config.yaml
model: "spectrogram enhancement model"
dataset: "notes from a synthesiser with random patches"
train_examples: 78125
noise_aug: 0.01
n_mels: 64
hop_length: 160
input: "log_mel"
win_length: 512
task: "enhancement"
loss: "l1"
arch: "unet"
norm: "groupnorm"
hidden_act: "silu"
weight_standardization: false
pixel_unshuffle: 2
widths: [64, 128, 256, 256]
blocks_per_level: 3
block: "plain"
attention: true
upsampling: "nearest_conv"
init: "kaiming_normal"
residual_init: "zero_last"
optimizer: "muon"
muon_scale: "original"
learning_rate: 0.013
momentum: 0.95
nesterov: true
orthogonalizer: "newton_schulz_5"
adamw_lr_other_params: 0.00086
max_grad_norm: 1.0
max_steps: 6800
batch_size: 128
epochs: 11.1
lr_schedule: "cosine"
final_lr_fraction: 0.01
warmup_steps: 340
weight_decay: 0.1
adamw_weight_decay_other_params: 0.01
Rows from block 13, named by matrix and row number. Each number is 128 + 32 x the weight over the matrix's rms, rounded and kept within 0 to 255. All counts start at 0. Numbers have three digits each.
# conv: 3x3 conv (model.decb.0.0.conv.weight, 256x512x3x3), inputs 342-350, a 3x3 kernel for each
conv.8:126100031165127080192149088196093160173152177159089123115139115166153092166134130098108104142151169196182201071107117072119130113141141201106049188097058152029047123154193062135151051095102134175088115170088143156101234159193115022098105091185
conv.9:210170192115086102023072079162141165156115113021042012087100147100143174133199210143149168094110162113096156097160172077109093133112137184077105086051079017068042136140110128152153151112070113152125159177130140153118065125082075114088123153220
conv.10:215149116131104052156092073157083110177084099163047105133123132160145148125083075114148150121144133095083097108117189129105124123116102255137127131077154159142173124167182194146139060129192137086080121130159137119166075187176149182155135114089
conv.11:135137155116105110152157176158110095031000033069106158103097120087095111095072107099104155058042084128101106121082112141124093138121101156253191182255226143148237254153088172139137095068093164110118100127149145126086128152182168155196141145173
conv.12:113083126149096072142141156103103116114133137122231230132104128056047070053100140101119118124137143083093099157174130160151130176134138137195157092121075070137114111150177094124145107106164220141083165104085166157216095113197160209211148176110
conv.13:125120067140129086097101108114110068049142158093148115083103119097147144119146126134081096177114120161113077139108119146113125154157169118222164069200198102110168166157120089110121103160136138134154111087059152201133149147150123072169057107255
conv.14:164177138139130120175201226154172098174152141083052156140132111114123151118117124100132129174169151174169162135167153111117153130136163131096100145094118107086160063051100111100112156151104159098080208186170158126110047043085137165121131240165
conv.15:206139133248148160169113106107126183102093144158075123155113115136080054101112171066123070086151128118142133137138180105107143145104117140107118175085130064093075065086102105177072089135123117070065111058094118071081178228186084138108000017054
conv.16:167115111100046108128108079171060089098101242083056228132121158128138181140153174164120096093105180134134188178108054105093034131100039066144104043133108210136148108123102114209170161159119189163203129096104072045025000079131062169164055255200
conv.17:157184201178182160246198143131127062139125086046133094122120164159128106123119160119120140123127132165187176097129143086054093108093149134155160086154080069096033176153047107092068086100085110049145172148195184182130153120116108193141060140224
conv.18:100114141144108096223204163177139128186215185000031088088146129095151149136200166148143125201159133133106109133121157115118171078128152167105096161115043088108133255179156184126113047043055117153162048122213133171201155191112171138110169219255
conv.19:210147175120060086172117120240092147175075147033081195092095102096085077148128097125108124136122123128119101142188180074136171073070114195167166175096189178102159020144148127169101108119113139085081137155170002066094120135236196153046222216081
conv.20:048051107119126151156105137035078088127119045130215156094138097188144097117114144158207193154177164116100080132158149118126131138155134085052064142058000132065090122145130097102111083097103172197202132144132138144093124127071111130101171178093
conv.21:108099184189135132159135135190031066195142180166164199132164137151166112128144109150164182157163177146146162130128192140124154126146145053058041211151110132196224136101092137092113238179119215166154226131114117056056255249224086077097144127118
conv.22:130130072040130123069118092036089089069117139043043046123181125150159094179169082122143140121144100102125097157143202150133178135116165114124043000086144013115251141143153094113142123166201105121052219239164233227146085094127116127167143119127
conv.23:152133145118099099106067109129160118098160145176166153137130088077091112149177152166168122093110108069115121125128178164133166151120135104098074170100031115054041117168175147171138131210143110110101117144120099090091052173176041190255102128160
conv.24:134125132138168153103099075122144162127078095132073191089073089137160169141117116102104102154148116107157150137112110148171172153143108085154125122141150145132148136106104180145145114130176177196199168187147073110097162112123046000013207255241
conv.25:060080112143150153166146100201106116177167131154106039117087082145116166120132187093106118145143152166128129117104109116115147128080150082128130107160102037112059105169163126176161093133113070095159164098125177127188124146116114110112095069079
conv.26:140124141133108115175172187111130148102127150191147186067114159064079078051078128130120130102099125025053146076117093111142098099108120155193220196226181144114054114140119116107108178171185143127110135160185190148091113107161055125255037035124
conv.27:170204213201148169064067025020149074219191085183109089130149125135124157103092110173164142110096085129107071152110119151133145105134141125146143172142164186165167147145228150130139219159138152142102180185177137159204097037161122135190194167128
conv.28:101089139074013093166052153112145240095074049115255112176153154168199177144158096140114132129068070152142110118171117167125087163098105218201191106152110137117131065107047129139110056077078064095106140183165091116157207139204227111125253030000
conv.29:206183191137175196163165154109082084083064097082000117183156157103132172126128106141154148160137138177144163137101123199182178186217139116113010058085058064053074108193255191185131009122168099172215137080114230136181122145167097102110000073048
conv.30:118139184162149142192154115218113199000052109186205171159166131052069051083085090139131162075129180078056052147148125093174152146153116148162138207142153233136126204207143057123038175171071084125091059100077105166176069137135255189255021077185
conv.31:184167094162124087149128126058109114144170157071110104115080129140127138134149181123152154142173151123108109083136129052050024144138109193108130255204172106114129050051063161126086152125107149096127138109194108137177173193106036080135181115115
conv.32:069107079110150133126117132205144118140150160185220203128081070131090123064071086148153170126115152105097136106109160132124127102095083057068054090107093136056088187169157141161170171147153091086093143140197172108161149125077167114077166163105
conv.33:154151121084115155041080082117113152072161179087218193102131142130225218113152104119148151123166142087179152129100067116115076076072052140156159094146130160193063080077130090064153118073156139144089071111106158185149030034027174154084155188215
conv.34:154123101148109123124109114025184186071203175079152132172166181087125145079148169109148182146163210122126182123118074123119111172136170180131092073062059064137089122106147095155154100128087120114145066109196172171235158154179158134121160148052
conv.35:090133106173174075210195093156152144167123151235082114095114068068028081046049073085129079086140123137119080141108085166154175113158152100119125098153117113157183101157170184219145104099040030122112121069074166151153158176102069090149040068195
conv.36:087076113084099127115108139255202170170069165141021255116126236154136102152153177109134166110126095122109117097085169114128157107134166170139074166228255096127232118067048185180159139151085085040178129071136103130132117087104073084048077160071
conv.37:176094109179100131150095193083116071069131093147218121137101059097109097089108135120110075154168150169210192089067143112067113152112145201178124148167113123166142099146126163143111170074040152141078117131072055139164063131131119100074206092082
conv.38:104116126139141113164150111195098231246160239161181238120080049133112073103134144110135113118134129144162165149115089140116128101110134147107136174173112121123061062112100188167120152205192113055000133129063122113104098255152090172097093105020
conv.39:147137126141119081224131090194182150144127162069057137153137123171157152096084117188147152148124119133099142134160102138181181136150182167120151120086181196095105122119072148142123084098146098110122141175204071088149135140181086157119098197095
conv.40:166146093138100040129095105079071127164240171120211096126244255128083041127143187093134121185183104228223169127144181134101084120065054115084071169178168092093134069115098106138141224170167146161198053161255149098032145152128113084102228215159
conv.41:147127141145104094116087120136173161103084047109000000134113122136100052164149132118136154120117125098113147167159100181135083142110094076073095116088119067043214033043064062120175121120129175123146200079064255221159106120135060192213031165128
conv.42:145103099172136142236178142040062051019162116000178175131109115131101080093092081143156120112123100102111108175140135155113120157116116214104148187126193151142195103084069080084097067087116031044108074060094077061069151131029122119066122210183
conv.43:055108154092123153214170115219152167245185202213139141215216178139126161176124145129137132135164158149184102114132180121109106099110103124134175053065093088155107186185148117139171115137192121046077168157135151124115072165139073138145042085150
conv.44:223162087131108083118128119113109255010085222067214232112094126114161227120136124177133140124108147088115147151057070188153221245128131112129155079124075076127178213151198180106163170105189122111088160105159049198255096213099143204150099155062
conv.45:168120083142139137107110152084000000119120038116173104155176176127125162144116116117124124162194197125184203080105108108137144098089097113103039101118150104152188131102081126094059123147149038148193110159112118160124073085056144151068230166005
conv.46:056068142081098164155132109205160139109099122074105148091151139111147141130139150125173122156184142108127137144139128120118145092095135075110143059105159131047018111093121139053033209132106058136129047106148088112079156118143114130131218180110
conv.47:054124132084119116112106093243186170156132137046083146101127183127115120136141147117110108158120107166131116103115110082076104107103125097079097122130126158153128178076056229141106171130125037084158084103152191170172105093130097099038085181136
conv.48:068080067183178158133076102169084154117095130106111102089069148111089161155136182066108146085106117135130122151160168160149171118101112045114091100146105148063034208179136086080071161178139106161178098076077154164214180094037077091082146157195
conv.49:078112106087118141102105117099053082125127107121128115088103106094123117124111090137123124200169170180150146152164149098099111136117095120115113127098084117091134227224255237168146000046109169173164151165124117171212028067068127164075108185149
conv.50:103103104092133179126142169116071089189129158084117156152122103120147159101110101103114144157100133163127194143108091073118116067124099069131052129141121160119117140099154183169174171215220171106142178088126129109049114144190155145107211169121
conv.51:116136089106133108073101077142163133078143105172132003112126138127125132130118164212173131192184164110143134134097100147110127159131134132100094060066147066076143192119185119075101166111129108126173033102143082096101106140097097092141150065110
conv.52:150120086130090096152116134111142116067062095097095093127080049152152152216189124146141120140145148121107100105076057090122133072099124176137125214151128134132174155184241059047079133140172161152165138115077156171145116175157109150143076072084
conv.53:109174185159179188150125140198120127161164137097177118124110098142114180172123155160193170121172142148172134093132097102128120131143125046122155193171145164173215048140145086142158090137181134129123116183161103143077127127069134169124064121105
conv.54:153169164143160162117102098225147142205144198107087154073039080123089125123114156171152117154144118107132124120168135123120118108076087175101168236177210214114175170125149196173173142090079084101165073103141063051062058023127049010114135056131
conv.55:117127163115168164135182178069122052144108076254208186134093124129161168071126136142148144181160169152085124079061095074088101121168142158100131090161165144137079148177104169187152093121148198120000238162086149074147215082071155068079144081109
conv.56:194124111175099150137101126133151168141095154044094147133088110079104134123128135095176217094117144119053052098103102183158116173128133152115106129037109085078145177134096121103113052074077096043077076146190052071116253169106187189137169166123
conv.57:094135165040048124081116124147213167206196067255220085151180133175176118139138074118090088147151136138166141179185146129157143151180191089066126126081118121108063129084103114134207132133148110081029169169095142181158180070164173066131156041100
conv.58:087063108149108132119082142182255209157123103161082064051049096077139198107116151124156151121139132105121112142131133126069069135116130103180199095119180128151247130155150146108085223157126062089201085054101088110186191181098074109003182150078
conv.59:078114208141192241138154193035049184080082102138113072111115080201176124134185172141134179074095182092125197137129158139119125127126115097090095152111082164106150180144111119070048113162169115082137121117165000000000111102125124108097180107000
conv.60:177175123243150106093103078100065185120049124085084133112127118091083123125109146113147151113111101101070058096120151189195109189173075082126076147063123110091154132080099180201251123083089180055106152028116004063095083189087050086066060129221
conv.61:123153106137143127119138126136178177173140172087063125146155159124108091173216229157184174127120120114096112114154174117137104103117108139132109069103164172107111210154110095077157114143255093190113047207188082149068217121198110037057128119112
conv.62:138123149102123178168183188081101114153142185166114200119127150106100083160161164133132159121143149079108068128141089150195138129169157129154124063052099164155193127146155158141110120123168150154076089151108119141057141113011103111151072121114
conv.63:162088133140095114134121128189253194060103149101093147122096053124084080133075114113167151051083111071076122062073113122084091128103134177123081201179196231121020206198113244241132147142095118166114120149128129137112019073088068109026226234116
conv.64:144131092142103131176104125155079114166141135111127088131127092142148145115175189104069108115084117111080102073109118069103080133136119116157034051170074093147113151145172153128165157119119153188145178175181123107129097032082039059103015126153
conv.65:127179186173182128207242113126147152055113099043157129069119144120119150185106123104103137095135145123139130173099085197134117183119116077151138046139211060131222174197198165139090174132074069105148110151191193227169131115127064031097012048215
conv.66:148085083127072062085125104139150170125123109008108110154141185133134152135156160176154110197200152120102102116131107148123134139099122255156136192087110129072127078070056057127123152174120095081093122090069179155092025048126023092116005075100
conv.67:152111114236229170248129069060004036051054134151181174087102141157159149115113100143115118152106111118085081140069091136096137173136126255234134116224152136116062123130123107116109000093134166103087123079117089025084057117234100114159064123161
conv.68:143131129071061084096095096067019150049010069119070083152141138125133153088097105133139158126156160114134133138129102131139134148166183199188182144078065179176152078082084206173122089086084148177122120089042205226194115138148050130138210169124
conv.69:111161128112150106083098087152155211119104158192120160142161173109146151106115125114122136098107175085082174118110091085108079086150140172103114250173184187084117167155188212108102224092090144103152095147137149200164207175086210214141209224174
conv.70:208168168129143140168198148244124100180103121081121158143162149102124120183156133166152111090142115115177164103087168133091149113106139092085095019039179092125218104125091170174114167174104152087128132066113103056129101193153118175100138145096
conv.71:063197186177173135230182139141174180129174201115163142153135150147071095160109118176154100189168098171177142118125139157129135129119131000135149101161175102143149092160226074107120207184195111149199184201160087130138149144161131143085206248169
conv.72:165097108083102118049155168203124184180173147101101122179139102160115088140107103070083099062065077119120100116132186120131136105115115227019019175127134043118149184148066184141040255214131110084069066107154084122186082104092097053096225165105
conv.73:159181148143145141121113143123147191160142124154172113103096117129118136156115138139097166158116189149138202135113131124108096123118097083175094126129160187060090131165168143104135086059104148120099119079074177193142127157083138141139134088244
conv.74:144116144154133106127125121083127093092108096056058121064120121060091101116120110153103063159121119121128144123170144128150109126142147162178206160181226095085183145131123061037020179161142090125136181181156236158090132145071153196103065190152
conv.75:101164186132136138088085149163126150091082086088126113083092103164159134167136112153126125113113116088078114139089117088075134090082119198255255124185161087106145047100082191188177199142167119121177131086128157143188084077085141111111160179220
conv.76:106123133182125131081117158165077116171135147109208150096152161136165143112138136132068107157130142165117156152134118109108133090094119096151123185191152207168095143215214076177111029099129066128024113150094078115094071144088044142101088150085
conv.77:164145125117180185162222195083105053172162144195118138112164134093147154140169154091112165155154158133152112121155132124126129151152142255163161164109112118068095109116106156170169076070112152180160038077072077115114175114057169180114214255192
conv.78:176132119162157156138144119085208194081211195071138135110083125102129163092113172086122130087101058123145076150153136133144140133132151150151141158230255069171215129125233079029109144083108089161165071106155059061118118064138145151188092209151
conv.79:109149128066149150119126179189160132144098162173155157114159143140173117099140125183182187143128133101095092126079076113115110113129098178141057131242142094232127122108132125114193064054147057155198055122141102154145172191159169157185175099118
conv.80:127131116222187155198144164144255140093196136018052080118088084127115105074077128112114065121129135137105105157139093146120104134107105070216248000115202061049113107110105105114105209181153161122123090082113133146169078000013110086072095161087
conv.81:167221137155161163192143159151076091135129145135057101179161137170156125115132078092083101122081065128143105124129094151137139145126166178193139219220094174163139175160161131175145129179080159225150164138099155092075114090215144096124164108155
conv.82:148121137156145185110105139091147213134134150118161128144126120137165196141211210139113133141109161151126138213199131163136111189175125027070088155119042227185169107073075095119133100122142133121119183172122191219147128182113140154148128066114
conv.83:117101148101131148145113150090106100000058224124119255064102120167135082101115141120114135103078102122105120117160140117153152109123111070024232156125210163125147239161137109050046167099080160075145185164230108110163243151111047084198015010144
conv.84:083073112079123125154195137142085145121090130193165162192161153119108119128135150151160166137113132124089143212196144159203166103167142140137220154193177227208054191075000208136060013077132144085116079111122130152109106152050127144057169098116
conv.85:111158085059126068132178134040123138098142138077177142161119085150157139158163125093098111177148122170158140060111179095129176116123128123105037066104075177214149074142189140118124167070054097128098105137122122117067174083142221116146150117149
conv.86:101136094097185150159183146036073092123138108119190155078092094095117131086046117107123087127132056162139079113135145080118153075128105179189181022109177090091199113143171102132183098206236085165139128122085169129155115091122171117174149085134
conv.87:163114135110151127110150136137172160076086092083091129128117149125135138110176212112084096147088084140113089078068061113117104131124128131187171112107062255198100157138151138139210041099179152173114080114083180138102083046096191207255071147140
conv.88:102141150153157150148152113045140165080152153093130138127116159085088126099117097156156136150177125140146137086117121097118148146113177183208245093094211119179200205145107219207138103143094145143196124160192119119109121176183154132045188221145
conv.89:143154138149149123199208141051073030079061031069024000082128100105131083077077069121161109124134101174146122113161149098141103109150108058025152119049138194121011060046120077075106112119193151205096138250136151255107255219126126144138132095167
conv.90:149117157181170175109091128000078195053062142115041144135140168131120134179168124126121177167168217098140184155140144121111105098088114136134167255155115122073143085224207021060089059080113091072128154141212135106121073089051073155155158238189
conv.91:100134125161138137143134139108082163155101138135089149149139109124112109080077124104090119128109152144104119104167154107152130116178156141099120091085124117166196139082139131153211140137136166166109135110064108107074173142158143125161071090157
conv.92:119137125147124159148141142105119131089101120099063114176144150154113149173113088127157180117127136096117132093108130120113155121113140188164168142089071130111131118147146157222223071104089184166166154096080111118182169198104146117034143140076
conv.93:180147141123106137124096119134215140138151130107106168145146163098129165141140146161132099158141143124101106158143202134113117086082102166187134137143201095165207047072110108084094112056052148132152146150200079135208051045097092118136255222122
conv.94:108131143154151095145175163109115088073057088119076157110105123150136143150165157135140142132172169122153171128126140088117118106122109136203135092117123098117163119140130078144161145177090101104121096115108102107083106142158225144229158175255
conv.95:137109120090095153078078129052014034157105055207157081180141097089084095122135129204134123140101118092084122169148136201184146162174144181085125246156094180113018108092130064084092107121121129112085136120086129095133089118133135087167150108177
conv.96:076124149122162144152194176140180160111184178159219206111079086098086137128152165177095061207135071141133107074125136094136154100130133148196171162118060199167106192147090160161135144129149139122051084138093120117061134122135180086054197106100
conv.97:179174122184142146186124118086077110094096119132092107132110108185133148188133121147051085189098127157083111152186184122174188075114132141121191247091178213069094129113107154144132087123116181179187189203186168186159053093215002080208000017255
conv.98:078040095170129107162118115207168194066143138024157159189162156117113133151123119160122143120086123134101110167173148139145119135155149120133175120099130117108123090152143143139135155193167069058070068105068056137110061012098048063190000090187
conv.99:141079086074073109072103131101111165076038089111022061156109106180197184176162124160154128145170123124122102100148110152154130168139133139111083130132126165142164105141167056054037144174170224156158093104128121102167143111095149079099141170122
conv.100:081076053164140152118105103071074130179150170168161054100097130163153148133093079145127123070090096046077106089096082097127128124144137215179154255145108167112161087083073088135129122185150173111116154149147116166160090157182038100089222225000
conv.101:162094138129092147164126158165187203108128135085132140133128119207149061140081061097109116094107113166111093129131127083123111091159123062153142106175181201223095230213131190108022168139111100081104111109181182153113018078080063139032015090115
conv.102:117144242204186196170090069128101129109161144124164169144174171137123134148126116066114121117132140086070087110103185100110202060129239129091140141105143221174036162151143078070101059045107056080165172167243204116193040223122161161018099146141
conv.103:110057078088114130155172175161169132106116112145112036182133141142099122124087122079093108129117120149153134122079123126054100105070095255255168127147181147080181139073121170124122081083112153081085084031072133066077062230182142145060090120031
conv.104:173100105159073113135055061093188197100142139102130145156087101101094126103132127110147160069123141079132132148124159147123159149086152165116044148084052210145014177188163067099106175169141068065201070065173109076152114202053070209067078231041
conv.105:107124120072131161093092093177170083118127134159193183069163142076168133021124155135173116103111119110073101188158188161150211157157189123103138092115177146149126098142150170111076091019051110163174142210212166210176126135164135182196130113226
conv.106:189178122134143124102094123110143151134078075129109113094139139187206167125124069077116112101134125080156141115103160097075168117131173189138063131182185150067088111093069165062049141112075149147123141074000142065063083064148127161162100180144
conv.107:087135153157151092136144101106100119113144160086081150131121106146092097103059154110075069119089093106103145128178183145171162137186170185221227222182114214170102082087076078088084155104110023109214073073128150081148132129079130160120124155107
conv.108:160058088150068104140058119075086080082118121059146176073120122146194158140165167158143157131134127137105130117160109147162142129160180159178184083045116113042123101154125076149116129133075110105106096116086097147124131117210107152132126153095
conv.109:130135084129086052226161113132087094096145117192245172116178157097164141064157162090149104098163132126136098148096095127122136124128146198085078104076011185131019056151123127148128170070064089124068104135124106113144097121191149131104091092072
conv.110:055072091134127078180184115160089025158153137142126120102109132090085135139125083129143136095080078151126111053132184040105158075092112082007158227107055255239127069063022085137091144191116075132155099122131119127142154142220160165192047121178
conv.111:146161097107129074127160165120195107086110140086159201131111115164141094170171163143114098168135112174163151164145152161130143163129131136184178068148146098152150177155110090128164089107139123063058138088084017089135101102081046068071057061049
conv.112:118127120102102118086124111037070100096097100228184072142123110138132127156142162106087100127127132116120116135102135163111151154099126182151121177097113144108160175070105100081087126063073112130134133166169198241142070077202119090242151050238
conv.113:181138121175119131142106140096221156151126080166129037142114123160074109190097088163135093139119079133153069169120129135118145122082123160110098195080119106045145088151146115169156162228141219137128230101150198003130061169182013164107100128000
conv.114:221183152166117131191162168193107074187121108147109111184149146188135148237133123152130109143125096155113115134135208100131208122100160089105015175108070197193232119106091109106112180140089089113126135067144255193212116143083136135141057050091
conv.115:169162179138123119164092067159072140204112138173097143126158154061122145106138122127130150103129151069110128088172160069128130090102125204135000189190030186238103162128021129081047168144090088159174111146157200178137116057040160059127191126101
conv.116:150114100210131094117061088204237194167143142101089108184121104191125133129130135169138129182139122150119114091111101157146125190180120172084075131121097079118152068118074108150119098106089063071077155084099144110156208167157141150185088190188
conv.117:080143104079079082121082071109106160116086153084118129143144141111149175123130157159093125174115105166157111105153104097180118044116065165132106148048149255058134177174153086139213133164142098117152157128126151200207083081089192141097098037222
conv.118:132125123143148151172144176155142182118140212025092144122082114142080107153105130155169083123134113105148139118156195082141167073108128195084137101069115089051073091071162151112114145170076095111133082124115100028066132075194155064159150008214
conv.119:117088056092082026189150062135157067084098062168103064116136151130112161213141175201162149173098075188110097152142192095102137061142142128055044183095066143127175093158192122163219118172221155121142172101051148105079000166246136202255175107255
conv.120:113073133160128144147150143151192088103231216200142251144158160110117144095098142093129169109119125098134116143127141134116135154131103195191195113097176146066145177235188115197172092116145125116092137146184140030128106155134149187061090168000
conv.121:172139158090095181090128124059058113131148096145205117112120138073080092040103182151080074149122103139157144189180119137125081131148141125134137144187191125092028160155155102108101131138146034074152101128185105158211118091124111041103124132167
conv.122:098085110131142151162161164087116118173186128095103080203162126155089109128116108129127142121105120155130138156190148179169173188164162097108159116123129085091143082087174145153143063131158170138088098074116096112099065148085099179174165185166
conv.123:166130168101102150113124124183080130210115120218087091119168140132179141170166137120125148113101096145125109098100100123150113117180117094091087063081119081102054230162145195098089211075053180170106115158090080165124220204175189095149164061147
conv.124:153179180169167128127086028067121160109072076183078096129131098153149169208185218081110103098121109105122102129138129073100127083125123157102089207140081195106076119135198156132132140089116208189141189185157131165125088145189035087135104046150
conv.125:192199165162107102208132140121132127119125123176152101086135181111123148153166188130168162111122099126172121164156116151152103190189118242165102156142091146065101086054163103100145097105081190166138193111103128092117128081029153098000120035000
conv.126:069130099070112086113132105114115154115103063158173094127110138121097105154154142094117086076114093112124111117099088106114096129119093116160205153189217179198182148138178119104109121103156110193138154189178175137150111084056029089157075184188
conv.127:160134152131146169105157132178166186180237231048121148109099134136180165084123112095120146109095115171132094074098149133121126137148155162173117183197109144079000069047088159116047108075037116115083078117116130162046072009163110114204057189203
conv.128:083136072101073066056088104149131071097139031110182092167139160131128164098123169116141152140156173124120148107078118086094124056078123187145101120097130139133119084125178086157153116178147057161160064111107065073065130100094069102080102130079
conv.129:134119083165149175126092088123113152116121172118086105101125172130148148078087082067076098101120130166182183139170182217229218108112129167142169129125193183136114107087071133147148148210199105166171092188224069096097024101148078053085185097102
conv.130:169100075130102098189137142146107066234215166199178116152100153111114187086094203081099129121118144109094113113143130158183121121093069064102255106124147119076109122091154145149207088121183179048072170065140232148221248153135067113138018237148
conv.131:115146165103124123104099098105141071084160167156158040146118130172149235126143167133139127123121146078093170150113128115108106127130143079146171120100108194199139131149146127119139125081079158127152149109116132152162215175103169164140189190140
conv.132:125080074196164170122090079099137153106080150147079066164152110183175127185167151141124129138084109125094146089108130122113058156133061062122168051080103073128177099136084108157132138171157016095166135119055255255129097019156120059176135142224
conv.133:126205187123136103165145121110139134158169117110134064140116114125102114099061014184114071206141079184118107165150117149111077168157125075169149054128147164160191126085052115115119040092077119133072144161135092095068007074091078132145166195255
conv.134:138152127118093116082054119094137135168164169089106137077117100147161148180193208164143136202178125193179138146098087142111130150136169148174167241180119136166188143132155126160170050133106078166179170171166171129111114154137059121203102126202
conv.135:170155114163160125174151153150031130134048114085038067188150152152144149201145156149104126162097111173137110065102172094142185145161166165133129029100103016104084086096091121108129101102201164080123209150165172182141076109219159154242120137208
conv.136:106040083116069125140159255138177187088125208094104186117172170095139138084139152160117145158121110144094113129125089117080093097056067126087076140129152255223192133105130142144166080082036100083099120139109130129010105058158142112181137058191
conv.137:090105165097112195101087160086186173164179192196159163120136101143155162136154182088100169044046125064073150137120149092079091122114133134121110173118136070023245113126121122086083190130073026106082104114087177096155221209115051061015080097000
conv.138:164181157112116116134170176108121176134083188086078131135140049170189147126149115197103110153074114164118143149088075143105092157095092057249202000129123099167089081053096125064100140068068214170037170197096122188120052125179142145125209061105
conv.139:102129149122091058081119125070112126170178128157094136169148138102062064103108094150149166146132153118118123089163238049118205090116111112097068131093022205241146184146112090088140149165169122097118138124130149122127255222104091073127159033064
conv.140:194169152191117072132102099116199208083106107166113142068153148070103152147178119095062050151153148122152165139146121107120118123118120123084155131062104153077131201200192153166141182166098074093174096167142126232222007059172115135184130095104
conv.141:125222223106128143133135141123117232053074125149223159139110121127080060117069096076102132069125150076128156124125208150140159169114123171177151197182159227153084060073134050047068141125063093107189073135183096124079162182124087139130009114199
conv.142:129168086121168102116159092044105127116164156074154199121123141095113155087132192121096122118119124132135125121160182107114161108089130200196038076122071062114164149048132203067118171078141067028151146140195200181191103202193086113136072000064
conv.143:109122077183204075177175064141164069104175063054145127142121136129126154149101120149110100122067115164070130088142133122169102155155071147153137122193117137174066039083095069092107107116165141199065167190094123155136179197252116069190185019109
conv.144:146157120059117140109136157169207154131185143144164166096165208141177157086088074068104174086121175083106134108106062090115100072144173255157129167074098197075077131117093221115116011018159165135114147162103059127143149161031242218089167149108
conv.145:091119175088161177079134124146184196168093094255064088090138128155243214107176135063087126086146166114162135085112100114161174120180131154170096148188129065117080098073030167085015097080082142157146145091084090088109135164140049131105052097107
conv.146:127119181120128157051082178000114155087121152142082138115137093121115031169131046097102083137169159144217222074083046137129074100116104083204180082067090165080163254190110156128148160136146122133166168101000064096077062154219074216194000116034
conv.147:112098069113109114062048034226100126118129088075255255174161239127118165119075098136168148051081080094110127060134143157176160169157159089006106130082112083072072199111117138140153080011006181099073104028065122046073095174224123203112219255118
conv.148:097079106080100113153135073092149097164216181236158140099107114123095073158151111107091121102098105129082083088129193073147179061135143064080086133170105168233111170132084198155134111117150132143096139134114148138111118180151070091054099105057
conv.149:134086113163140123104111109146089110172141137241142175088115114144121066150155089129124097175155104194193157102104112119136121157182132167037125193088093059140211142193153028091132111126141104081105073081109055092163155173106041102114057065028
conv.150:198157104153153112119195137155135188065080149135157137135117110125107121093049096121136169131148193165114136139182149098118094073105085065076089152109132103133078099218155117176218035035125126184145146146101151178170113089170121059108069062218
conv.151:021064071133131103169128135134134076148169164086127172156150134158154127157172182096111103110118122169128116084105125097116108089148151086127092175202138099142243104093085105053078169137144079144134123135101161149185196195244044045091137119038
conv.152:112166138106109120193148148126058162075051100066060088189202103156149106122101155144208184174180124138155118193178211054118173097176137166091131131103143106105180140137175079132136074146151150147098163118099119104151209132154224138162130093140
conv.153:138160137100079100114106150094109055178180057143132098153105109120114121193145106140124081120145085096134063116171203108149160139163169162107080125084099114057136186114178116074128161147186122021012178098121173153189126179227124132204133160137
conv.154:193136165226214179035130152077140098047126140069146162104103109150069094186100134152111133200113121166099118101091125123085073159129114142095066156214119016139111098099130063084159102071093114159216079147200188175201120063127078061210023057140
conv.155:095178176072110114093121176183102139175136071146150109121104119112131166115100155145177154136128123132120144081122133115136148137151178095066156131049063125089065129075028089099130059097145098110185132119134175145184109033087124000022029000000
conv.156:096108114137156143154122107098126149085113161202080061102141145136130120158159144099127164126161176122204185116126118089105145091089101119161192166178210119068165173191117106131071144122068255108046158049095149044074114175136130055103150108150
conv.157:126129176101104107073090089058081053034077046070058075127116077117118120146151150150142100135137112170140142183170134131116154125095141182150148166174142116194203145185242162130122154121126133098122221136137178190223122134070063129139075095120
conv.158:059167179033142130049154123175122112196120114179172121164141120183166128172138087161149134151174152121129139156150168163142152180150159024145136062153123063214185163083099112095082147137103113151096102152076121106022095052044105021061110043135
conv.159:189147089164194115152160116146163179096159181097174153159201189153165091144166112121089134160124128135110115125132086140175097097145086104102125022094134000030073060235255134188192130157190131158111191227179140174175158095143135087080148125057
conv.160:094080131091141154062139138037102115093163075066100143130167165162194142124169143171187116201195151119140145136156135133154165147134142152110159113160114041148147180094120181125173143174255136145121133130119170176115072132189066119153130128070
conv.161:110123089172154143156140147118136198143051197196060239117130176118138188123131149134083106146072086226143136110153099093166141109161159086129224113121203074106117186155142172132097167186180125069080105017003048015038095048255036067239043127188
conv.162:098084077117116107108110113139121103151147097147125040168131165173129139125081114134103121117111119113098099118163111108137094066106092118136106116158194064123183083058087106090121142122138125103075137112062151132080172124110213086080185037063
conv.163:109122121111187141098150103187181102000156170052190122151159129127117076171156131161157117113111058119121116163139150082044120185126165252143054183120083136154107183154172068057121125110154091096156139148125081133071029134143235177000114148116